Rows from block 9 of a small spectrogram diffusion model, named by matrix and row number. Rows with one number belong to one neuron. Each number is 128 + 32 x the weight over its row's rms, rounded and kept within 0 to 255. All counts start at 0. Numbers have three digits each. After the name is the row's rms in percent of the matrix's.
Before each neuron's rows are labels from the 100 clips, of 14976 (inputs lightly noised), where the neuron reaches its highest value: "lies over" is the class under the peak; "top examples" is what is common among them. Only what is clearly more common there than usual is listed. The data: short made-up English sentences, spoken by a formant synthesiser in many voices.
# fc1: MLP up (model.blocks.9.mlp.fc1.weight, 768x256), inputs 0-127
# fc2: MLP down (model.blocks.9.mlp.fc2.weight, 256x768, transposed), outputs 0-127

lies over: /s/
top examples: voice: high voice
fc1.53 121:104133124146103046120121164145132136144144137083097147175106101132155180132151102157119099140143118128164142095061118107071077157150061149180106109117082183097040171144123169133147155112123128081155139180130111162100164155148049133163144161131112170116174081121154111118131141075141135076068111183155083174141152130123123118174152170174133125139184109092100184119118123130158151146156
fc2.53 128:140107123120142115138114113087175147118102083131097118144174168113060079169094074179148158128170149156076109163101151197142184107134145099170154167117163127059134164146165141119153139140128168100123100078083151076149140189126157094096084121127149081093154134161122098153111133105101157154100206098057147137106147148099138161078111098121114078167138202153143045165146109171117162121178

lies over: /t/
top examples: thin (high-pass)
fc1.507 083:124100109072161222071118133099082156124152152088127108156146136136102111109137148073136092102123135133129143096113151136101070071123073172090140139177141163082142094152127107114129156095116190090085121124077159121100118156076112109171141162107087188119118137127124078115083098129118126147165091113119112088142106134178096121120143104039128138119133121118100108197120125119123102142105
fc2.507 063:119123142155084094136061168104128130151086159079076155121179101149110151091119147104117141173125163143130114168094165112114079107110097107106096167114113125148160094191089140082086075121107194127161143103142130105095092163119134141073150156086139137129185124070100072126054151171130120081167122154082134186134096180127131129184150094085149151130152139074150135150114129150172174108148

lies over: /s/
top examples: voice: low voice
fc1.741 097:119129209114123086151093178152166184083132116076109127122095084095195191163115110146207077150194159094134150084073164111119185120094088145110143064128062123188170133090102129121118115121174143143121156092143102109049143153115135144125149102106125179153117169127155113094063153148144112159088123121125143090127094164145122134109139127176121111172156125132135127105135068159118137137152
fc2.741 100:122153141116114146104097143098090113105130183103109101136143122164098120200116107080121158187187159162171134140143139194094129148111165124158124169119139197123117143169164128134199158135156161131064116111081173047147122136131156123117155167104176103107132122194108120171161117160090179108135203109179126179143125145153108139107119158147089101104129141102133077127131157135113115111111

lies over: /k/; /t/
top examples: mains hum
fc1.606 144:153115091159168119205069120149171105090173145071170099106107140150114165127160133129182099124124079205136129097140145155132160152133149156052121091204145133154082110137090150102118091106067143173130145159159092117107118088147048095125160145110151129129157127149121116122117121135090154153072054098108128123212184093137118084117109161090061071094142143132084174155109163118063143126149
fc2.606 150:109172192127214143130139136164044150162073161117087188166144107093151086127146166100112100097144079126129109091117130135118142130147117137153178125112142108175124126134134126132127107139146169117075094117137169059136142108182102099136101147137130163229114121130110072071090105107094093083130188177100154121118163143136126128138151123085171182180128166103195092127148128103114124139154

lies over: silence
top examples: mains hum
fc1.198 099:116121096139138210141090211199092101048136169107113064098101089182131120113163121159128062106158145144086141127087117158063085053069160137096130100150101147192173152160136144099150149102142110137090127129192135140137142131125131110141138154087087150159098107102138107118066159129107076167156152132168168148176159053128052154090147099122108183134168143136097155125160109118066144184102
fc2.198 090:158158131073154128123106138066170125126120144083185081038136103141111144115059143133131132108146164107113102173133098112177062219082173098121118117151146167151084073179095107151143169146104126128125162143116157097134157169134128136172100117099169179104110105165077153133120166185135162172088115113148109092105096143168114164155131096151123054109190114138142109139065120050102089154153

lies over: silence
top examples: mains hum
fc1.643 088:104090165098133153133133129147161086084131073142105126125127058192088110099181119153108115094181080126123123086159074114075122122125182109141104132143162113131198101120130137089145109090160165163074190135139101076115215114069101098089141133158116156151131143141125126171111128148106063210068077172119092089183093096154104126159099172100159148163183129137076141078123054139057153080110
fc2.643 083:125103077141099165140134108198141169111062073080088219134159117168089122056140109122127111125159145148157160156111146122108156164152135088197096078119105091155147151184181142071106113133121154111085124130131147050141116153159138131165095122128138130139173151136149230163115124156120083137136134179096195123180085161145111117150089129178075117069156108141193085128148149172127127116145

lies over: /h/
top examples: voice: deep voice
fc1.242 085:086123170130108161130085185108128151125128113116157103106061121144138099177122099110063114172126152141101141141074143056181131090127173172104151070149090130117125169184100078160124153099119084141132107121111173094127106124129149139186132130121119148104146220134116165085170090078086124101142114092110097160187108112140092123131096126105156188102085129110071169165190085150150099149094
fc2.242 075:132088137132130128127099120187136185137090030183086137175110108121137102157065107113145083103193150140146139123139136169134059120132123151136098100185114069089128113114115165153186137139109168084095095082153144147102137158122175128141151138104146121107168126110099146137111143185153120096068140055121193107143107109172133099161124068148139148120160170126172087100198117126181179130145

lies over: silence
top examples: mains hum
fc1.514 087:130094151137194164158118160206138107147103088164122117065139063133060135079096087132129120147194143123149142156116123152102121135119166188160120126158115107130151119204171152126138124121162137134100149112199132104110183143123116132084115140164085186126153124149143127105146118113152068162109118179084093100192133103125102131193106157113160106119188100137118117101133117182060154143080
fc2.514 080:161080069142097139071153142160127144134095070097125176116119107160119083069158115131139075140160135140159192151112108141101162121157136044188077111167080088114147158205167103124084136147095179133127112091144165071139102147126154099158157165132121140172190130122111172145133171154123057132119121187100127165125137127131128106154061099137170089113158054154140073155157127183135154149156

lies over: silence
top examples: mains hum
fc1.169 105:085135169115145133116106120159152134095138139155170097130136144039139128162158143145141117198200162153166134120120039112119096102143152104110158148155189127117095102172120099171069130091111084070088130138132119133153111096167108153090138068208148154150140143175145142136101142139119053143132095124101148098096116111158116106198106189063110112167121134150161141179124098145088112157137
fc2.169 095:152144086083090111097111194135137163135132127110191067103102063136150093119158122125103117140132160127141074066125086049203134129130162093075095169139183141122088142148154116110093169147128113146075119128154199195154181145132100063143119127107071070137144124132120052136103145165153132131088147124110093055161102126157140173170106124088129131203100152133137133136171153090112082152126

lies over: silence
top examples: mains hum
fc1.102 123:128159172136145122151037146162161068108102181149124107100103055128122169161108158168159087177214127158156128132083133160129161138075158133141118117120172136118120149181157148150105118068087134107130135171152103092093141086159093136136159146192191108101135128198158109128153084182062070203120113103110160022134122093164134093188106116080090171121095120098149149104126079154127126107089
fc2.102 132:083154175151130090086161145182125148142113105201122165173108131126082078139179185088087071116131134114148135142112135096179156085131078134156142115151171137131125157124132126116106139165131168119109125123166180141105131152148096092098129114133107110237132098097124103107086059136042097090109140132102117081135123097090134137151094162066201105179093135144191129096196106105126100133151